{"model": "image flow-matching model", "dataset": "single printed letters, digits and signs in grey, bent and noisy", "train_examples": 197500, "image_size": 32, "horizontal_flip": false, "conditioning": "none", "arch": "uvit", "objective": "flow_matching", "cond_dim": 192, "logit_normal_time": true, "norm": "layernorm", "norm_position": "pre", "hidden_act": "swiglu", "mlp_ratio": 2.67, "head_dim": 64, "fused_qkv": false, "qk_norm": false, "parallel_block": false, "dropout": 0.1, "inner_norm": true, "patch_size": [4, 4], "layers": 8, "width": 256, "positions": "conv", "init": "kaiming_normal", "residual_init": "zero_last", "optimizer": "nadamw", "learning_rate": 0.0015, "beta1": 0.9, "beta2": 0.98, "eps": 1e-08, "max_grad_norm": 0.5, "max_steps": 10100, "batch_size": 256, "epochs": 13.1, "lr_schedule": "cosine_restarts", "final_lr_fraction": 0.05, "warmup_steps": 1010, "weight_decay": 0.07}
Rows from block 3 of a small image flow-matching model, named by matrix and row number. Rows with one number belong to one neuron. Each number is 128 + 24 x the weight over its row's rms, rounded and kept within 0 to 255. All counts start at 0. Numbers have three digits each. After the name is the row's rms in percent of the matrix's.
After each neuron's rows are labels from the 100 images, of 14848 (inputs lightly noised), where the neuron reaches its largest size: "strongest on" is what is common among them. Only what is clearly more common there than usual is listed. The data: single printed letters, digits and signs in grey, bent and noisy.
# gate: MLP gate (model.blocks.3.mlp.gate.weight, 672x256), inputs 172-255
# fc1: MLP up (model.blocks.3.mlp.fc1.weight, 672x256), inputs 172-255
# fc2: MLP down (model.blocks.3.mlp.fc2.weight, 256x672, transposed), outputs 172-255

gate.457 099:099111093115126106147100127125134131155173129114118145121144154136106143161103152138172193092134075081156137111107110092129089131129141145125079127138114134110114153151133137159120135083165117136154075132101123144135148130177153148125142112196091123102
fc1.457 096:132111119109135104126133144052116114127147103112149097113116130098098076117140148146112087159129132116107106107163117109159146154087121091159100152147120120123130187121124164141137118125162157128146127108207202170136150084131125112140116138146115120126
fc2.457 093:156117166154117133182118175136131108128129115085137127114121196148125162127164119116115093143138158172134104130099158183119113107138101110152116089110137133155143118143133117134109148120167129119126103099091132109164096124162129137162116134080140140141
strongest on: dark on light

gate.359 097:145126112117109154146134142118132127159109124071122157109153136163123185139101141090160137129118106135118093136139144115118113182115164132122123118142151080136119152128164128197141110159178096112109121141127117119099123112135172120148164073144145142135
fc1.359 096:152123127110100153135158096105124101149132083121096107128090110146160146124131120138139170094122097103106097133104145151137173099110152088146113103122163142165132161108104136144123134082138110103144140149111107113141099124141127177125092148188133111113
fc2.359 095:117133130128110133139124151162129104136127136143157133128097109112124118133095122112145167147143119112140150157096183117133080138100120150094120110117136137127142119119152125134155123144130117122118076114138097131143157099097107135128140107124151182100
strongest on: the character %

gate.317 102:166124168114141132112084181110144134152124127134115101095145120112075160156146108152096143108143106120175107101130085118134092152088118128106073097116141162145090153130125090171132116103144162124160108103113122094158111152115074173134129098121120100132
fc1.317 100:156132141137102091167138142111109127152110145138102138125151118121094140123099153096130142100127116120169066079120161152124111125129125150132147120072158117114135126089115128178127138140109140104134107102097141072168127159125063160074132131133136145121
fc2.317 105:137098102119128136148122139141117156097139142146126139122085131124134154093114147129130151126162092133111109115114078116078163135093108114093109146121131102147181148146095157137169133174126133115141112140124131151155154104115111105128144128095105145153
strongest on: dark on light

gate.635 110:153101131121097109128160136118084109132133184106135135108118098156141142120135122155117125130146114115132135139145146175181136154119156124122146104103130113095100129104160158138091105145152114100110157142138105123120085135126112146145112149089136129102
fc1.635 094:144107113116091115140149105115155090124110134142122092129090085141146158126132146123093160105146134068155126136130100145153106124117171121158152109111120117080140116121126148121113159130135130148179144149160135087144143146111126119133119158106094133074
fc2.635 110:097185133107182140066133132108141184138143118176131130101115140132137073135117123134155109153143143151135096113098148126149144125143110111110084125122132140148155143188153103120136137148135142142111091114157134147082121131155120150116150137162147086146
strongest on: dark on light

gate.351 106:115152137119130147141102114133103150070147132159115160132127125121141125068100130123122166109137130095144166120066111127137120099087149133141087140123080117115109152160133116108138147117132145151143101144140110149129108146148151113091122086129102097144
fc1.351 102:122172143158101150108118132149108123119145112102078134130172115103120160142089148113171108135132124117082164128127066121108092130184113112108111117155104107154162125124160105132106121135106098139103088090189126116120141114196161115106093125165091161121
fc2.351 097:114130163108121114175161146150137106083103109119134090149116159152102132140156149144186141142127174160140143094134128133141110110147147135118162142120177110165125098145121133134141100125139125152129152138093107078144161123178132101134110156121138147129
strongest on: bold

gate.163 099:111132122120138144076126097131096106108127108139135108152097145044119141153134145091129134125136150118154124146136127178110136084136159110173102127127104134103129135116096131179110134117130175107132134159118165148123131123158152106142075118111118140091
fc1.163 102:143146129129135115133163130100155099168136055111100112118124127170115119107130109124118148114115165107154137103148128130146113147120109128138113105138096099131125122083144152132144144142174132116110095110107135117124149096110084116113135115122145102132
fc2.163 102:119156162099107113109148144158175129142134126125139118116123070126100109130134121120143147152172115120082162116117124111139150119111125151140102127145148103168126111134142092124159105125154135173114126130137138136121149150141177145121094154139140120090
strongest on: digit

gate.391 092:154121147131141129140133135129141122102136132156125146137118124135075110127146095083150100153102128126150150099146148105145140144148160182110129167095083145110096109193105132112155106111135128137166140130142160138141119057100129124141077133174149085142
fc1.391 100:165124138153125159180120121130119106119135108164152172146147146137114132101118118162139122152083137109119121110110164150108135112143146126117130101098097108086130133134094098156144169111106103109169122110091109161118116169071124089151125115133155102171
fc2.391 103:071167105129096151136126121097100149136126111128112143173092133152130107159127083125104153113101130130139133113121174125114146119119090092109125106116114137114123119131123097110126107145161162098100155106141119113093148102130126122143157108079133154147
strongest on: the character %

gate.541 098:153112141127114126120129149124131110134149141164143172128144131116121146097090160091151112122123149115116144134132167160142128149170094153099109151099132122157118161140166101145105126092136093119152141114127075099139160111131105129113107135141127124123
fc1.541 096:139173110162138160092142103146124181144109121093129186141110146134107121129150090129147124147192155139124118084108113095155150160152118130125127102110165121101148097104117129094142128135107162083115133135115115151119090149101093146146123142112097153108
fc2.541 094:194101145073091175172136132149157111145095100147134083149128160120152161103115181141175126077061129121144093151164097119123155132167149134117165135129103111126114124133094142151153069139111133104128134131104115097093120127123152190123126146136114138130
strongest on: the character %

gate.61 106:110114120119142101146120126141126099125122116109113101172133159138112071099179126138154165157137159128132138136106109149127071095105186149134076086150148083121146161134126126123175143132128128149145141156144122117108149115132118149152105158113136118107
fc1.61 112:159113143110118114164143125131117120117172152139096150111123139152153144145144121106145135145084185138117100137148151144111157119132120175151144160125134115155129115128158155132052115134116123129116134133152093146127129129108130073098137122105144142142
fc2.61 112:141147150120120160136149135114118127119134106124187120129136134125137136133171132098124072154117130128137163160159143143176181120144158132119107119085121129107130129146104167122135106119129114127146120142120156112132112085143138133128084123151134155132
strongest on: capital; the character W

gate.104 100:151090141141109122105144120118111139117117133117179108127110120135098099074128092114190148140098124146140131153107143115151146150095112137119114114147129104114080133149110120189152131107100092139142119091122150125101154130116106137143134150130160121138
fc1.104 108:113154120130145134139115124090108112111119134149132103114147109135110181136096142114109086135138143183111141119120065122102127127147117125142135151118112079113161106105153190118138123127115202111111133120151121098127133091131145123164123097101095166105
fc2.104 111:155126117130175158128117115105131099138075122110165136097170152128124138128105147108129052120117136122144146132138088151157089140123092111100121143148094121153166158150171135136145135159111127114102129140134152140136113153153147147176122128125149082093
strongest on: dark on light

gate.436 099:143092148111145142111107130136140160140111106072078159131152118146100103154128135130104102143123135131151103133126176086095123146128194145139098145085136126117158152127159164147124173153095129116125143115150114143142187143108149111085124124157097123150
fc1.436 100:106144140077142078135084150111157142087125130157146150102121152182094122092112161133126115162090150174090170163111130111135131125114141139140136124161140139127145151148137132076132138145105070134124109112145111129111144110074190098145124123116166122119
fc2.436 102:131119109135097104102141107156142113143145105070110146176117094120111166117134136131171119123140123103136109155129165137151152136099118171120147168135127115139142123137131093163115130117127147116174114173135139140114095136103166143127098126104097054122
strongest on: capital

gate.479 103:106132102140153116094120130133159119130122139139170204095153153140118136109129140116150127130137128174168082163117140140120142143122142130158172103133107120113143131152111125134130124152141094105138106109142150150112129142130122107112143130126153143133
fc1.479 106:137126131145090133163139126077128148113159118106113110131106094179101143094104121117127126128095141097139155141147109105156121138114090159123114114131100094136075123117141098158115139161130104081096085149127121162108172125110135152084166166096179125107
fc2.479 108:123119151135115081138143134133126143131150137149080104115117136111106119110122106134118118111120150117094141103107124132136171118156129121111133179110118137133163119106103138111135132095194084159139141083134129141109111118134140136182108132155138103177
strongest on: digit

gate.303 102:119191147134149085140126102081103117052096114093160143123093133101130140118133160164145144176141114127124136138159137145094128139110137118106123088128125101155112170174099151136122093134114166142108146165148149141106111128102154096158120135141127145102
fc1.303 101:105125104086128125107133130152116097190166150149125119133113145125154136118151090147104162090115105133148093121133133150091137180144140124145156142126168111135126125064194110124119107155148157109125134110127139081124097127052122150136122137133155139127
fc2.303 102:120107140173099091110141135103129095103120118144113165131123137127088153112109165169174133158075135158135106152142126105170102107151098150137147132124136103102103131175130112112127134098154115138166130135132168165107110144179163155144099137127125101105
strongest on: bold

gate.388 102:149080143117145142108111144159125116123098136118132135157122139136112109153137139088115152176120154136102122159108118138114113118130101164173116111164115138097137154123084177133125139114116146132102122122122145161125154166114117133154125148100112105079
fc1.388 100:118101079145141114120163119123127127102118143132095114158102162098143108167145109142080116114133158135168103109155096106134178137132160122105184175127106123120120137125138127121101123127157117121115179104124122132099129135095104077145119121122108123145
fc2.388 099:186129146134105125136090160139078145114152065116111115101084131157091129116125101115131136114145114135127124128125129151165118085111148137122128092108102127154117111107097123104165168123124090175124110122130141109161113124162119143124129169172138092102
strongest on: capital

gate.497 095:114101127125116126100122156085133114151073124138204105110113123119113133113086103143099142132164126114109155148139122155128172155121133162129121112143122116102123131074080148111163126173149137107137130139138142112109110120149150123151134107088125150099
fc1.497 103:180125133132139127117122155112114074181130139103125128131125144132123092121160104119112132120129103158130138119142138107103103172141123113093068110129114124123134123132125149122174099157139182160154101134123138101132097135080103113094144118107114140150
fc2.497 098:118102116118122080102119108117151123096151105163125144148124126119117129150113152116121104096145122089116149136137118080133167109122148163148162129132126122170120126125155103136106121108107106101155134165154118113119133159156151132121099106076171111163
strongest on: capital

gate.246 098:164115165129114140103141141124161104152158116179152132118132127141157139130087142120142108101142115135119087182132137135122119098113155158098112098109096143109166161134112136142144158093188108140160151120100112206159138103148151104135085098109116145119
fc1.246 108:134110140159100128150114130140126129055139133188106140134144146125125115158141117143136144144120100121093140131125160106154138120106134115139074103122092098109132158149099133130166128114095183097073115143127154122140161137120156151144129119123132138119
fc2.246 103:132131121129089112110142132150137177142139166118148145130127159123123089133132155208120091096131129085089120147178137129101142158146131117118115127124121159077108133085102164156095128103124122137109169109081109119122082149101172138166122129114084140168
strongest on: the character W; the character w

gate.269 094:109174181129108106124114140097109152138119106099129143136120148124121121116140136146130171117163137122087138130131099133112125120148128120155123138134140118150176167138114156139118060132139141156114088063146151103139158130178175125141112153123080109110
fc1.269 093:109092151154110103141081107124104100085123136082155128120108132145100150137141176099129165148141124173125100152108133195121129106118114143178114131137143177134156162141153157125114128144104174123131122142137158136155145104113135101080097144192079163091
fc2.269 089:150129123107133158133154153130111154127154161117115137115100117112117138123115107150117117170116115049120111148118135126140111108140128111104126110105141109099120127116138096145141139105169101139164107150143123098123112045091125154188138154099139112173
strongest on: dark on light

gate.103 103:166156111101098127134110100109105146151154157110102176136127151139113116146154108124178109139136150133179137146143162121134115104106136100134140097142138150140133142109132090124136169135135088116112125138168084115149152157112152076118129103121163119128
fc1.103 105:123148125171136120121111107106161133098128138181154145132121125083176127115100152170148158115113132149117077153136115110153144093146138081121162104130171138135151166173150116153190093142140136144119177110083120074137172130135112127117115146110097108117
fc2.103 108:164086092115112160165131103141154123097156188139135129088136139066199160114096179117126120149106112119097114134109115108151134140100111161125133145145111085143125123104128162101143132123123090103086109107142115118133133112118133114166133096152130105145
strongest on: capital

gate.93 096:091153116134126122168170075107154126076089133144112109108128089163114123172136132113163144119152126088117128121104174155156158104128138140126087128179143117144106098133112131132115131125143134129115158125153129113109156100090108133141100120142151105101
fc1.93 096:137129130144146133111140137144165111120125134093125142112130144150116141136135094108131129097147161176179144100156155135130152103147137110109143117148143152185139139099113085106079125125135085106135153150155144163146100119109146122107136162125139103090
fc2.93 096:085127139109146122131137094121121133129133135160107110163102114108166116127126103174166144126105106122111147104152102125101085110134126179128127152137123147125125087095154138133153148116138126140160128098107116154146123077086132094113154096110119124078
strongest on: capital

gate.215 103:100176150152117122123102095104135116146151100133119162113122109119073113113112145115112177117141101106149084125119121120081113149081104126146158090137155129155120132138118126132177136117147131157141155120167135173164135128139121107116121130122086107097
fc1.215 102:121169116117137120098134143119129140121187119158124114161130103163099164091121157115107131107130137129116148115112124135133111106124108106130140123135163117155128153123137102145127148140164114125132121119141108133118141099138173132157090148146124104093
fc2.215 102:169091155167154148104138156158126147144099071106133118161099134158074084135161134118118136179173106142143138123143153138093150152134140145129119113108127121102140128155127140090147114132129152112154117133105133170132144144104118139132131142086163101096
strongest on: digit